config.toml
layers = 6
mlp_ratio = 2
width = 384
beta2 = 0.99
steps = 40000
Rows from block 2 of a small image classifier, named by matrix and row number. Rows with one number belong to one neuron. Each number is 128 + 24 x the weight over its row's rms, rounded and kept within 0 to 255. All counts start at 0.
After each neuron's rows are labels from the 100 images, of 14848, where the neuron reaches its largest size: "top examples" is what is common among them. Only what is clearly more common there than usual is listed. The data: made-up waving flags.
# gate: MLP gate (model.blocks.2.mlp.gate.weight, 768x384), inputs 256-383
# fc1: MLP up (model.blocks.2.mlp.fc1.weight, 768x384), inputs 256-383
# fc2: MLP down (model.blocks.2.mlp.fc2.weight, 384x768, transposed), outputs 256-383

gate.470 [121 141 154 135 158 158  98 163 110 114  97 133 109  79  78 120 110 125 125 145  93 110 140 142 163 104 105 156 138 161 152 115 126 153 105 151 125 154  87 132 158 108 130 122 113 118 129 134 120  82 143 149  72 129 139 126 141 107 172 126 120 109 132 164 149  78 179 135 118 144 144 163 152 119 162  76 173 132  84 159 158  90 127 100 127 113 142 156 186 139 117 144 120 150 102 134 131 131 114 136 133 118 105 106 143 112 148 135  95 126  88 111 161 114 123 126 114 139  98 139  89 119 112 120 105 109 133 138]
fc1.470 [123 138 130 127 115  81  81 129 142  87  77  88 100 144 113 140 143  80 145 179 129 151 149 157 122 146 110 132 136 106 158 132 151 128 115 109 129 129  95 149 132 160 143 131 126 106 134 160  87 100 105 143 121 134 158 113 144 124 121 132 125  87 161 130  81 141 112 146 119 109 148 119 136 112 187 127 126 134 135 104 147 161 148 169 128  99 121 121 119 113 106  95 182 143 138 138  78 100 160 142 154 136 118 125 114 131  93 164 113 128 151 141 142 153 125 131 100 107 118 112 121 135 136 129 110 166 122 135]
fc2.470 [125 117 183 110 158 151 153 125 136 100 140 137 131 136 140 157  92 131 126  95 117  96 133 146 121 141  92  75 100  94 104  95 132  81 139 155 124  91 107 102 164 153 114 125 136 146 145 109 151 139 152 105 109 140 153 116 111 123 169  92 127 114 103 103 175 164 113 127 160 123 163 139 132 132 170  98 118 139 146 149 126 112 114 129 142 144 153 153  66 105 165 148 141 113 117 120 101 141  73  81 144 130 140 154  89 119 149 101 173 115 128 133 108 123 138 118 108 134 117 121 114 100 142 180 131 130  90 157]
top examples: crescent; offset cross

gate.713 [158  92 141 131 109 161  57 152 161 150  99 143 120 140 112 143 127 136 109 122 132 109 135 109 141 143 102 110 114 140 134 126 122 146 142 118 126 158 122 130 141 111 115 166 180 162 155 149 102 118 110 128 111 116  66 169 135 172 143 142 174 142 121 106 145  86 175 108 108  92 133 105 124 138 116 175 128 134 142 142 154 129 108  64  62 158 127 137 133 188 123 136 143 142 157 137 128 135 149 138 117 144 133 117 157 105 131 160 116 130 153 160 142 107 145  97 137 115 168 131 108 147 120 158 132 138 124  75]
fc1.713 [120 125 110  94 117 139 102 134  87  99 100 160 141 130 162 127 145 176 117 107 119 137 132 124  99 162  74 124 127 133 123 102 130 176 162  94 139 168 139 122 146 115 162 110 160 165 124 111 141 138 124 127 116 142 122  90 163 120 117 103 132 108  78 140 121 126 110 161  87  69 120  74 121 151 150 161  94 124 133 161 139 153 122 155 106 168 118 120 125 145  99 162 145 130 142 147 102 123 132 149 136 172 106 126 155 109  79 161 137 130 178 139 103 148 124 151 114 117 168 156 114 137 143 115 165 116 109 122]
fc2.713 [167 147 130 133 114 104 138 106 133 128 147  71 125 116 101 131 159 163 144 155 116 108 112 128 123 130 114 126 121  81 116 112 141 179 120 138 152  67 115 124 124 147 101 120 144  84 142 162 134 142  93 141 111 128 128 114 114 175  92 118 107  89  98 165 177 160 110 148 154 121 141 130 133 126 150  86 120 142 104 112 145 104 128 139 133 142 141 138 136  97 144 131  97 109 104 170 138 139 130  86 141 126 100 167 104 134 158 129 168 138  91 115 125 133 134 105 108 139 132 134 142 121 160 160 139 118 151 117]
top examples: red

gate.710 [149 150 152 141 165  94 113 120  94 112 140 178  81 124 110 131 110  78 128 129 140 108 116 101 124 132 137 160 132 120 103 152 105 116  75 119 115 116 132 113 149 164 135 131 132 139 108  75 171 116 128 122 119 162 105 101 110 126 143 115 134 146 107 158 134 110 105  82  97 148 139 171 112 106 100 144 131 146 142 126 122  80  96 151 110 114 136 143 127 138 178 190  80 133 170 136 152 169 160 121 115 122 119 120 117 126 101 132 145 147 135 112  96 125 150 149 113 159 122 130 158 129  99 142 157 127 132 103]
fc1.710 [132 162 133 137 105 139 125  75 139 158 141 114 128 177 141  93 122 133 123  78 122 102 104 129 112 156 136 171 152 143 128  99 148 131 149 117 157 126 118 140 126 122 121 133 106 132 133 139  90 152 111  76 142 104 126 111 112 123  93 120  87 144 147 126 157 141 143 204 139 100 136 153 141 116 125 178 112 108 106  83 139 114 118 134 152 114 135 111 137 185 101 102 160 134 131 119 128 137 110 164 158 132  89 101 110 116 155 134 101  91 126 131 116 118 143 128 144 125  99 145 125 147 142 126 115 136 150 112]
fc2.710 [156  99 165 149 120 116 127 139 162  90 113 154 151  95  95 142 108 139 128 134  96 114 164 104 155 127 123 160 131 137 143 121 131 126 114  98 121 125 103  89 132 142  90 127 123 148  81 122 130 159  78 153 130  97  52 131 147  79 112  78 129 121 108 114 121 131 134 103 110 101 107 191 125 133 119  98 146 163 130 136 114 121 146 140 158 106 131 127 103 132  89 159 121 109 113 156 153 111 139 166 107 133 147 133 147 173 118 121 140 134  95 143 115  86 119 147 132 171 143 136 121 117 120 138 112 142 124 150]
top examples: emblem: no emblem; corner square

gate.42 [118 104 128 115 142  97 120  92  94 107 145 144 180 115 137 116 134 134 134 144 153  99 132 144 151 135 134 134 144 148 124 103 117 132 102 137 116  83 105  96 146 157 147 158  75 122 132  98 117  94 151 121 121 159  96 132 164 110 172 121  68 136 134 117 131 138 103 154 145 151 157  91 113 113 158  92 128 126 112  97 159 110 150 137 153  95 112 144 163 127 150 108 144 123 180 126 152 147 129 134 138 110 116 131 131 145  94  99 139 147 155 124 100 157 147 175 129 107 113  68 116 139 141 141 127 101 110  65]
fc1.42 [136 136 130 147 121  92 159 177 154 121 120  96 112 129 141 133 133 130 119 158 135 120 116 138 178 120 110 156 113 133 117 185 164 132 148 110 143 150 112 115 128  84 131 107 156 128 118 176 127 137 146 116 118 105 156 119 101  84 146 120 184 108 133 128 134 130 158  98 140 147  88 113 152  95 149 154 129 139  99 150 127 117  79 109 144 142 143 154 130  84  68 133 163 108  97 115 101 123 132  81 102 131 135 155 118 146 109 145 146  80 183 131 159 113 115 119 127 113 143 155 136 168 139  77 117 136 159 132]
fc2.42 [152 100 131 150 163  96 111 118 135 142 137 147 135 139 125 150 101 156 125 128 120 170 165  98 166 121 133 126 162 167 118 127 152 110 109 167  78 130 159 102 135 128 159 118  88 115 139 100  98  96 125  78 120 158  71 165 103 171 110  98 114 174 162 134  93 124 137 128 151  91 101 116 136 164 103 148 157 117 126 147 127 122 129 174 120 108 121 114 236  97 175 142  81 134 145 106 100 147 123 147 167 108 126  98 107 116 152 129 129 119 129 140 106 123 105  72 143 139 153 135 132 135 126 134 102 130 134  87]
top examples: emblem: no emblem; diagonal band; saltire

gate.109 [122 130 131 126 125 125 129 134 118 115 113  92 149 104 145 146 196  78  82 143 146 127  83 139 130 125 134 110 145 182 101 158 120 144 111 130 138 147  94 131 156 137 131 148 107 150 118 132 119 131 121 152 167 107 188 114 124 117 105 116 153  78 108 118 139 156 126 153  99 133 108 119 124 139  93 156 154 109 145 139 146 147 153 126 104 145 112 172 103 109 128 108 117 135 106 150  95 157 143  91  95 128 121 115  90 152 113 144 146 149 183  93 133 132 130 127  96 126 116  94 146 115 117  95 184  68 107  86]
fc1.109 [108 117 110 100 187 140 153 127 122 121 143 140 101 136 102 140 127 121 148 139 112  84 102 152  98  92 135 135 133 149 138 129 156 113 103 156  86 107 114 104 160 131 103 123 135  68 121 141 115 137 132 119 131 109 142 128 119 214 160 116 157 129 130 114 105 134 106 103 128 145 142 136  78 105  92 139 130 111 120 136 130  91 158 109 127 128  96 119 174 128 139 162 103 144 125 104 135 123 115 106 146 132 125 134 149 157 142  77 101 136  99 171 129 118  93  85 127 162 132 172 106 136 104 131 146 114 139 162]
fc2.109 [149 110 138 125 103 106 117 124 152 119 102 118 136 152 150 108 139 142 127 133 114 116 146 141 119 138 138 123 108  78 147 111 161 169 101 135 140 171 105 157 141 160 141 165 125 161 141 151 124 108 121 143 146 165 152 106 102 122  93 142 168 108 123 127  72 132 142 148  99 143 175 144 126 115 163 165 137 143 125 124 108 123  97 124 127 127 106 107 167 129 159 110 116 156 134 112 127  63 119 145 123 138 118 128 141 109 150 158 109 154 111 116 109 129 158 125 107 119 131 137  86  62 121 155 171 102 159 132]
top examples: emblem: no emblem; offset cross

gate.707 [ 88 126 100 102 111 173 155 140 133 109 118 158 159 158 136 133 140 145 130 126 103 146 177 152 102 110 138 107 101 103 166 116 123 109 101 137 179 125 133  80  86 171 120 200 157 149 160 147 113 103 133  95  95 147 195 150 100 126 117 137 174 136 117 130 123 138 113 103 151 128  98 140 137 161 105 143 139 103 178 125 128 118 137 169 113  97 187 180 134 132 139 154 154  85 106 119 127 134 108 143 126  89  77 122 147 150 162 124 169 136 124  96 126 133 137 120 118 115 147 104 116  96 142 163 129 140 125  95]
fc1.707 [145  86 116 132 123 151 114 126 167 102  91 108 134 129 142 118  82 146  93 156 109 103 124 119 122 123 162 106 124 169 123 122 139  98  98 136 127 133  71 108 168 114 152 120 110 148 141  77 136 156 152 140 100 106 156 133 161 119 139 126 113 162 124 157  78 145 151 152 105 145 144 100 132 162  93 155 139 109  89 143 140 134 135 106 150 113 132 120 116 150 116 175 114 157 189 142 145 111 115 114 177 122 122 110 120 148 187 118  93 153 127 134  86 155 119  95 140 132 126 151 138 128 117 143 103 148  98  64]
fc2.707 [ 93 119 159 150 104 114 147 133 143 143 130 131 161 159 100  72 128 126 109 146 117 162 104 102 135 128 108 102 143  89 122 131 129  89 136 134 119 126 182 112 100  75 114 132 132 116  94 107 108 126 144 152 165  73 113  96 128 131 173 105 138 167 107 127 209 133 142 103 152 129 132 149 129 140 127  92  98 158 152 114 143  89 137 141 127 151  58 113 106 178 140 132 136 155 141 132 107 134 123  79 107 117 133 147 124 140 113 119 137 123  86 161 113 144 132 189 166 147 125 131 129 148 108 106  84  83 164 126]
top examples: emblem: no emblem

gate.105 [164 151 154 139 141 169 125 142 115 132 122 152 182 122 102 135 122 160 171 117 136  98 133 103 155 134 106  96  81 144 107 112 150 103 142  93  87  98 111 108 144 124 112 123 137 156 104 144 140 162  76 115  75 119  86 159 121 138 155 116 121 147 156 114  93 118 125 139 167 125 138  91  91 128 115  97 129 160 147 114 139 127 113  97 156  79 121 147 131 134 129 123 137 156 131 173 173 149 137 151 150 146  77  97 131 140 165 105 143 108 164 103 126 138 151 117 111 137 133 111 113 170 118 103 122  73 111 133]
fc1.105 [134 129 131 118 102 125 142 115 115 166 118 150 168 178  95 125  95 148 149 144 139 132 107 129 175 156 172 128  91 138 109 141 143  65 155 131 142 113 110 126 120 121  90  97 121 144 128 154 113 186 144 105 132 140 154 139 120 145  98 116 154 125 143 113 104  90 116 172 184 119  89 100 104 155 115 130 118 120 130  92 156 155 120 119  99 106 131  74 109 188 134 150 155 135 138 137 164 173 154 151 160 105 127 120 130 156 150 143 145 109 156 112 136 114 155 115  92 165 158 128 140 175 128 100 178 116 134 117]
fc2.105 [107 138 107 136 149 154 119 128 112 146 115 108  98  94 122 149 176  89 118 121 153 151 147 107 135 112  89 143 155 125 153 103  92 134 151 128 105 127 121 111 122 146 118 118 140 107 131  84 149 136 111 130 139  96 142 143 101 134 113 117  87 119 114 152 189 170 167 124 146 121 130 145 174 123 138 156 122 129 146 159 144  94 128 151 168 142 127 139 134 114 154 100 136  79 140 130  84 120 105 147 123 131 159 167 144 178 148 133 104 109 127 153 166 103 135 103 142 122 144 132 132  78 167 165 103 142 122 169]
top examples: emblem: no emblem; three horizontal bands; white

gate.742 [ 88 115 135 103 146 154 127 122 127 127  95 117  88 130  41 115 129 154 108 114  90 144 109  99 184 106 122 116 153 115  99 133 177 120 145 147 103 100 124 120 144  99 151 122  99 125 125 102 161  60 109 164 136  86 113 131 123 180 145 156 126 102  62 123 130 154 122 125 141 124 109  88 140 109 150  98 113  99 100 160 121 112  93 142 133  98 138 144 164 110 114 131 159 126 176 138 138 130 127 110 166 155 121 150 151 111 132 119 132 159 152  99 104 102 139 114 133 139  98 129 134 133 105 163  63 142 104 147]
fc1.742 [123 126 127  94 133 122  95 116 118  97 147  87 105 169 134 105  95 112 157  97 135 163 155 111 121 121 157 127 139  90 118 155 127 132 163  86 156 123 117 110 128 169  85 123 145  90 127 107  80 134 101 136  74 132  90 127  95 142 154 123 122 133 109 123 109  83 117 138  98 134 178 175 131 126 174 165 148 144 135 102  81  85 139 150 135 159 146 100 109 130 122 149 123 154 121 133  52 165 114 145 145  95 124 118 144 136 105 192 126 125 133 103 152 109 133 112 125 136 108 126 138  95 183 145 160 134 143 137]
fc2.742 [125 138 144 133 134 177 136 128 109 142 122 120 133 141 104 176 137 130 133 123 130 134  97 132 157 138 139 150 119 103 133 114 128 141  78 119 124  99 128 139 124 115 138 123 145 104 127 125 129 129 151 137 102 119 160 105 164 154 151 127 149 112 130 161 120 144 161 168 153 130 122 141 132 162 138  64 123 155  92 113 123 114 130 135 114 164  79 114 107  98 148 129 151 119 139 175 164 162 121 125 120 128 146 126 141  64 154 129 112  96 150 130 143 162 145  98 115  81 123 150  70 110 130 109 150 122 126 173]
top examples: crescent

gate.582 [126 134 112 100 158 113 180 109 122  97 155 101 114 104 114 126 136 100 111 103 128 123 133 154  70 138 128 114 195 166 144 108 133 123 157 139 116 108 107 146 112  95 134 122 120 108 106 138 133 121 148 124 121 137 147 146 130 114 144 142 137 117 164 120 114 173 114 141 166 143 135 112 123 122 173 169 173 153 142 134 155 168 189 123  98  93 111 121  96  73 139 144 149 140 143 110 132  94 138 152 111 112 110 144 139 146 138 132 143 111 114 145 171 114 125 154 126  93 137 132 116 121 115 130 125 126 116 140]
fc1.582 [162 123 101  94  70 137 133 127  91 135 122  93 134 146 126 138 108 175 135 150 128 118 133 106 150  41 164  99 133 121 138  93 139 152  88 112 103 113 117  96 145 103  66 129  96 151 124 112 138 111 124  90 132 156  99 139 140 123  92 171 145 181  90 145 140 125 117 135 116 114 133 152 105 167 121 106  90 149  93 133 133 153 123 141 124 114 142 128 137 116 132 103  97 140  98 133 161 147 113 166 131  90 115 121 174 150 147 111 118 113 111 165 146 112 114 114 159 119 115 151 128 136 118 173 143  90 142 135]
fc2.582 [124 144 117 136 117 117 135 127 161 132 130 163 143  89 124  95 147  97 117  99 175 103 156 112 131 127 141 117  97 157 157 140 120  57 105 116 146 158 149 124 134 119 125 137 164 125 119  93  72  95 127 104 167 154 129 158 151  74 160 115  93 174 195 108 171  97  92  95  84 167 117 152 105 133 139 124  95 129 133 121 149 119  88 109 176 123 132 126 130 139 111 164 127 152 120 140 145 109 131 127 109 122 117 111 123  90 116 101 155 123 169 143 134 141 146 155 135 112 128 109 148 135 121 138 139 118 115 151]
top examples: crescent

gate.147 [108 165  84 155 117 131 132 126 124  99 174 160 105 166 162 118 154 123 139  87 133  95 109  98 125 140  97 119 151 149 138 163 137 109 127 127 121 145 147  79 121 177 103 128 122 111 129 124 126 135  87 161 141 110 145 107  48 128  97 139 111 163 140  89 162 128 124  92 151 129 141 132 118 130 135 138 151 182  67 125 160  82 136 117 137 124 120 130 140 130 122 146  91 108 143 163 143 118 109 134 128 113 162 180 103 140  76 114 113  83 136 143 139 135 149 120 155 111 141 115 154 127 159 144 128 138 138 152]
fc1.147 [ 99 109 155  82 119 153 131  80 115 140 111 124 130 112  99 107 103 110 168 107 148 156 150 186 106 148 120 128 147  81 139 106  79  94 128  95 156 125 143 151  74 131 146 128 112 183 129  96 141  99 109 139 140 123 151 104 131  95 117 132  87 140  85 119 138 137  96 141 144 132 112 134 106 147 148 114  72 129 196 117 137 122 156 171 144 177 140 152 143 129 112 129 101 127 141 154 135 130 164 132 115 183  90 116  78 100 164 159 132 171 166 142 108 101 123 145 152  97 159 136 176 132  75 120 107 123 106 144]
fc2.147 [123 121 147 153 152 139 163 159 110 151 143  83 163 112 124 145  97 138 116  74 145 163 129 114 137 125 135 132 123 148 119 156 139 128 140 150 130  81 154 182 140 132 154 159 168 126  69 124 124 109 134 129 136 126 134 109 130 145 159 153 114  60 109 125 153 141 119 108 128 157 142  97 148 120 114 111 138  99 102 120 119 158 139 155 128 147  98 100 132  92  90 122  97 121 159 100 130 126 129 124 120 111 161 154 101 158 176 118 153 109 146 116 129 169 156  76 108 152 125  51 154 127 158 103 111  78  64 159]
top examples: crescent

gate.669 [155 128 133 147 126 143 115 133 114 104  95 125 121 149 167 128  44 158 151 128 107  97 123  82  46 146 140 123 134 176  67 144 189  79 105 130 117  77 113 125 151  96 108 122 131 133 169 162 137 162 100 124 154 126 142 136 141 119 149 140  78 146 136  89 101 108 118 112 137 145 164  85 137 122 129 140 141 119 103 150 123 175 103  81 126 132 136 110 119 145 105 108 126 141 127  96 137 137 128 123 110 136 165 119 118 126 146  88 113 113 136 130 156  86 145 142 154 128 137 102 102 150 135 110 139  92 143 130]
fc1.669 [ 74  86 112  91 132 136 126 135 157 178 134  90 137 130  71  95 114 130  90 110 104 141 139 115 140 103 110 123 126 118  83 141 147 148 114 138 131 163 144 102 201 113 158 129 135 134 128 120 126 117 128 138 121  92 120 118  54 126  80 140  98 122 112 134 113 183 144 120 118  84 177 124 131 119  98 122 126 130 125 109 163  64 115 108 120 149 114 122 128 140 102 147 113 164 140 130 159 114 116 170 107 148  57 126 148 126 168 151  68 123 104 144  80 123 160 157 149 120 150  94 162 115 155 114 106 138 117 129]
fc2.669 [ 89 102 103 144 102 150 150 153 120 111 181 176 118  68 120  87 151 130 137 143 125 123 123 139 144 112 125 148 130 142 106 140 123 108 124 100 165 121 128 105  96 149 167 106 174 122 141 108 135 133 127 105 126 184 181 162  97  90 123 137 111 119 132 125  80 147 144  98 107 123 125 124 117 123 151 149 145 148 139 111 103 165 160  58 137  79 131 109 150 134 149 121 138 101 125 128 135 164 120 130 166 106 123 127 113  92 136 143 134 120 109 160 102 138  88 126 135 116 158 125 141 108  99 134 137 134 154  86]
top examples: offset cross

gate.683 [ 99 160 179 191 118 110  71 139 124 140 188  96 135 165 104 119 129 102 115 118 105 128 133 120 119  69 122 151 148 129 115 139  97 140 126 146 158  94  92 100 146 114 144 106 159  96 125  68 138 144 139 138 138 150 121 139 135 128 131 109  75 118  90 142 184 149 147 108 109 142 107 138 134 124 174 157 152 104 124 118 103 126 118 147 164 135 111 104 119 133 110 113 127  83 156 140 137 177 105  99 114 124 110 112 128 107 141 105 120 112 157 151 149 140 127 143 133 175 154 156 125 145  95 112 125 122 106  80]
fc1.683 [136 121 133 120 131 145 167 126 120 126 118  84 146 102 137 134 126 124 121 121  94 178  93 108 126 127 118 132 119 171 129 132 129 123 118 125 151 134 113 115 120  97 142 141 130 145 140  92 139 125 120 166 142 134 143 169 142  93 145 131 111  48  73 133 143 165 112 148 110  77 120 120 129 130 115 185 129 136 119 152 148 130 129 148 135 118 154 107 163 130 135 118 114 108 161 107  88 133 144 157 128 123 140 131 126 155 165 145 162 138 152 119  89 130 143 116 101 118 123  89 111 135 107 142 135 133 130 133]
fc2.683 [141 146  79 130 132 116 152 117 151 110 122 110 108 121 117 120  88 142  95 131 107 140 135 127  74 141 152 127 119 145 104 178 101 133 133 145 113 137 163 128 121 123 146  90  89 142  83 172 146 143 145 125 188 115 169  94 121 140 152 114 168 127 118 169 190 148 102 125 200 116 162 118 101 137 106 132 108 140 133 128 127 121 150 161 125 151 162 101 180 152 116 131 116 138 150 142 122 148 105  92 155 108 107 135 112 106 123 118 172 141 160 139 139 101  98 121 110 112  93 168 115 132 134 101 134 121 112 106]
top examples: emblem: no emblem; offset cross

gate.376 [151 122 116 122 112 126 116 121 146 139 117 120 135 177 127 121 151  90  92 120 166 142 112  85  90  94  83 100 132 145 106 156 123 110  95 165 181  97  84 141 123 139  83 143 110 103 161 125 140 138 149 139  86 103 115 121  79 118 153 113 149 162 103 109 104  99 144 108 103 175  99 100 123 139 123  80 135 156 113  84 169 167 131 103  89 123 142 133 149 154 127 129 131 131 133 129  99 154 105 121 165  78 137 133 127 114 144 123 125 110 104  98 115 138 168 149 148 142  97 117 187  85 134 150 136 136 103  83]
fc1.376 [147 182 108 176 120 154 148 159 105 129 156 123 180  95 154 135 106 160 130 139 135 114 132 146 138 113 124 149 103 122 142 119 150 140 148 135 112 118 121 114 153  91 133 124 133 137 123 111 164 113 107 161 136 111 143 129 116 147 117 156 120  98 119 150 144 161 144 137 131 118  66 144 123 127  76 141 131 129 151 133  99  76  74 148 123 144 145 138  89 151 117 118  78 159 142 152 176 133 152 107 104 161 124 100 125 127 125  90 146 122 105 123 125  92 138 133 114 128  83 122 173 137 142 149 138 116 107 164]
fc2.376 [129 122 141 110 125 183 117 132 138 134 109  94 118 135 150 119 152 139 101 140 151 131 125 119 121  94 136 120 110 146 106 106 175 109 145 143 147 141  91 155 147  95  96 141 136  97 148 116 122 121 114 147 137  82 128 115 150 148 126 123 135 137  96 130 198 143  97 151 130  93 130 161 147 140 115  90  62 168 103  97 124 111 101 133 149 123 124 145 111 122 136 120 171  68  95 145 145 151 131 105 112 113 130 137 120 129 111 135 126 134  96 134  91 137 163 136 123 132 109 113 144 139 130 150 123 118 136 132]
top examples: crescent

gate.554 [129 127 145 130 114 108 143  97 134 118 200 156 133 126  96 122 121 112 154  99 139 121 101  53 115 137 129 128 138 152 110 119 179  98 118 114 125 131 135 138 115 138 130 153 106 123 146 118 120 124 101 101 169 129 109  69 186  98 109 138 149 142 145 124  81 134  83 120 121 125  94 127 105  90 136 150 161 125 138 148 119 155 139 116 102 127 123 123 112 108 138  78 162 113 129 116 114 131 171 162 126 120  89 104 127  81 127 166  99 135 110 136 114  94 121 124 149 121 150 109 120 147 149 120 148 175 137 110]
fc1.554 [130  60  95 117 135 106  84 138 122  89 114 132  94 124 120 139 101 146 101 118 127 110 152 163 101 111 100 114 138 149 111 100 111 147 121 105 179 125  91  91 144 113 158 132 125 126 137 123 155 165 138 159 142  75 120 134 127 147 161 127 151 111 106 112 149 158 124 127 103 125 125 118 132 143 133 135 163 151  82 122 128 104 152 157 110 161 121 134 157 171 154 125  91 164 106 178 101 142 145  96 159 137 142 132  98 133 109 131 124 129 166 108 142 136 158 132 127 121 124 148 145 144 110 128 142 117 117  77]
fc2.554 [ 99 139 132 177 143 147 106 131 137 169 112 116 104 116 113 158  96 149 148 125 137 138 126 137 138 101 114 162 123 128 110 133  73 137 138 121 149 113  67 115 163 135 171 102 123 154 137 138 123 115 110 120 132 158 146 115 153 143 125 116 108 149 126 133 130 166 141 134 159 160 132 152 125 123 159 124 117 160 158 100 118 161 104 125 119 121 125 139 103 135 153  95 123 122 122 141 160 144 109 120 117 108 161 114  94  91 145  94 160 150 126 116 139 121 116 159 121 116 131 119 137  94 142 145 136 147 101 170]
top examples: offset cross

gate.736 [ 95 142 121 153 130 144 171 168 125  78 149 112 114 124 133  92 127  94 117 149 159 138 144 151 125 157 111  95 135 148 106 124 124 115 121 145 103 127 152  93 114  91  96 139 153 111 141 112 110  82 120 104 142 166 146  89 148 159 128 126  76 158 125 116 126 152  61 100 128 113  83 121 114 113 122 143 160  96 119 143 131 115 134 154 113  98 161 131 155 117 113 135 138 117  90 102 106 112 154 130 127 128  99  99 129 109  87 162 143 115 158 103 106 136 124 148 137  86 127 127 153 128 131 134 151 117 145 122]
fc1.736 [116 171  99 132 111 108 127 187 107 121 124 118 144 140 160 196 130 143 153 106 129 172 136 144 101  62 149 132  76 130 131 166  99 114 126 153 105 125 112 146 120 141  92 126 119  92 143 139 147  95 148 127 100 150  99 132 122  76 132 135 105 126 104  99  91 123  74 191  80 179 100 160 151  96 156  89  78  95 129 103  98 161 105 105 167 115 112 150  56 133 117 120 160 165 123 142 151 140 139 121 104  81 153 159  89 106 114  93 113 153 127 119 157 110  97 117 151 147 146 126 168 140 122 140 188  97 179 178]
fc2.736 [163 107 145 125  86 160 140 135 154 159 115 107 132 152 132 129 132 123 122 125 156 127 148 142 124  74  94 146 142 110 124 120  68 161 136 171 141 165 140 110 155 125 128 132 144 149 103 112  97 112 126 154 125 151 127 151 135 151 108 115 189 168 112 130 110 136 133 139 130 101 126 135 141 154 137 105 125 127  99  91 113 111 134 138 135 153 129 115 107 128 143 112  92 103 132 126 133 125 145 146 120 106  96 147 131 116 110 136  95 155 126 161 149 146 163 116 135 135 116 125 181 120 180  92 135 189 140 104]
top examples: crescent; offset cross

gate.101 [132 128 138 142 116  81 102 115  83 114 172  77 150 162 129 155 132 103 142 121 124 150 133 109 108 101  85 111 104 146 130 151  90 138 126 116 126 109 152 107 151 104  94 129 125 141 132 146 165 123 111 122 137 145 134 164 146 146 115 141 160 152 115 157 148 115 141 113 147 110 129 109 138 139 132  83  93 114 150 124 112 137 136 164 120  97  93 116 127 103  92  98 171 135 132 133 129 191 122  95 145 124 133 131  71 125 162 132 133 152 126 138 131 147 163 126 104 115 114 129 121 113 131 134 142 122 125 101]
fc1.101 [114 140 101 113 113 133 115 127 126 113 121 120 106 140 153 101 147 102 126  83 130 147 131 125 117 103 106 130 109 120  93 104 147 120 100  88 117 101 143 118 157  72 131 124 138 156 140 152 133  97 142 140 135 141 135 155 123 128  96  99 121 134 100 126 119 163  89 162 164 120 118 119 151 119  94 139 115 124 136 147 169 113 142  95 146 125 146 122 185  76 113 154 134  88 135 137 122 154 121  93 133 136  97 112  91 121  95 145 133 198 137 146 109 140 145 112 154 149 113 151 167 113 122  86 104  97 159 105]
fc2.101 [ 78 119 157 151 111 130 151  95 109 165 103 147 129 117 163 102 141 145 111 125 153 128 105 101 145  99 121 119 132 138  87  93 110 138 161 107 173 129 129 122  87 141 130 118 136  95 134  97  95  92 124 127 134 102 115  85 111 130 164 116 117  47 107 156 116 179 138 127 140  82 135 120 156 151 112 178 144 136  99 154 116 159 153 176 135 144 154 139 127 146  83 142 113 137 137 137 101  87 128 123 113  93 137 171 153 124 140 133 153 133 170 151 142 167 144 161 116 139 130 122 179 124 154 111 122 136 147 123]
top examples: emblem: no emblem; border

gate.240 [167 117 144 173 136 141 125 122 156 149 154 135 168 154 130 126 100 137 142  58 130 105 125 158  98 148 139 142 115  85 148 166 159 117 114 151  99 143 128 143 149 122  94 146 149 138 117 120 111 106 144 147 139 144 146  98 134 147  98 147 131 148 117 126  94 104  97 162 143 155 110 129 119 127 103 114 162 151 156 104 127 108 134  79 144 137 133 141 168 133 128 167  87 116 124 139 181 159 165 105 139 108 139 132 112  85  61 112  84 134 110 129 181 108 104 113 117 138 165 132 137 128 108 167 166 139 168  83]
fc1.240 [127 134 113  70 122 148 125 141 144 128 133 150 125 114 104 134 136 157 100 151 116 101 165 130 171 124 143 104  81 119 122  93 144 129 168 135 149 137 140 156 105 118 116 119  70 136 145 129 128  76 112 151 132 131 120 158 108 137 133 129 123 121 115 155 128 115 169 114 108 145 126 101 154  92 171 108 134 110 157 156 144 140 119 161 150 106 146 103 106  99  84 139 142 109 124 132 127  98 125 118 100 152 151 172 139 119 136 110 145  89  84 133 164 112 127  90 139 135 102 119 126  85 136 148 105 153 137 164]
fc2.240 [107 134 130 141 124 119 111 127  87 138 127 133 157  99 140 172  97 124 104 125 105 142  98 144 185 128 165 118 135 149 151 151  93 129 167 136 128 169 108 145  97 149 157 135  91 135 134 123 107 128 138 121 164  99 119 134 178 125 177 122 103 103 109 131  85  91 108 117 136 163 106 104 123 142 102  90 111 134 115 111 104 135 153 106 132 123  76 128 135 131  90 124 138 144 174 100 121 153 112 141 133 145 138 180  90  91  95 153 162 122 149 126 100 170 132 117 148 138 131 150 119 147 125 167  92 144 174 169]
top examples: offset cross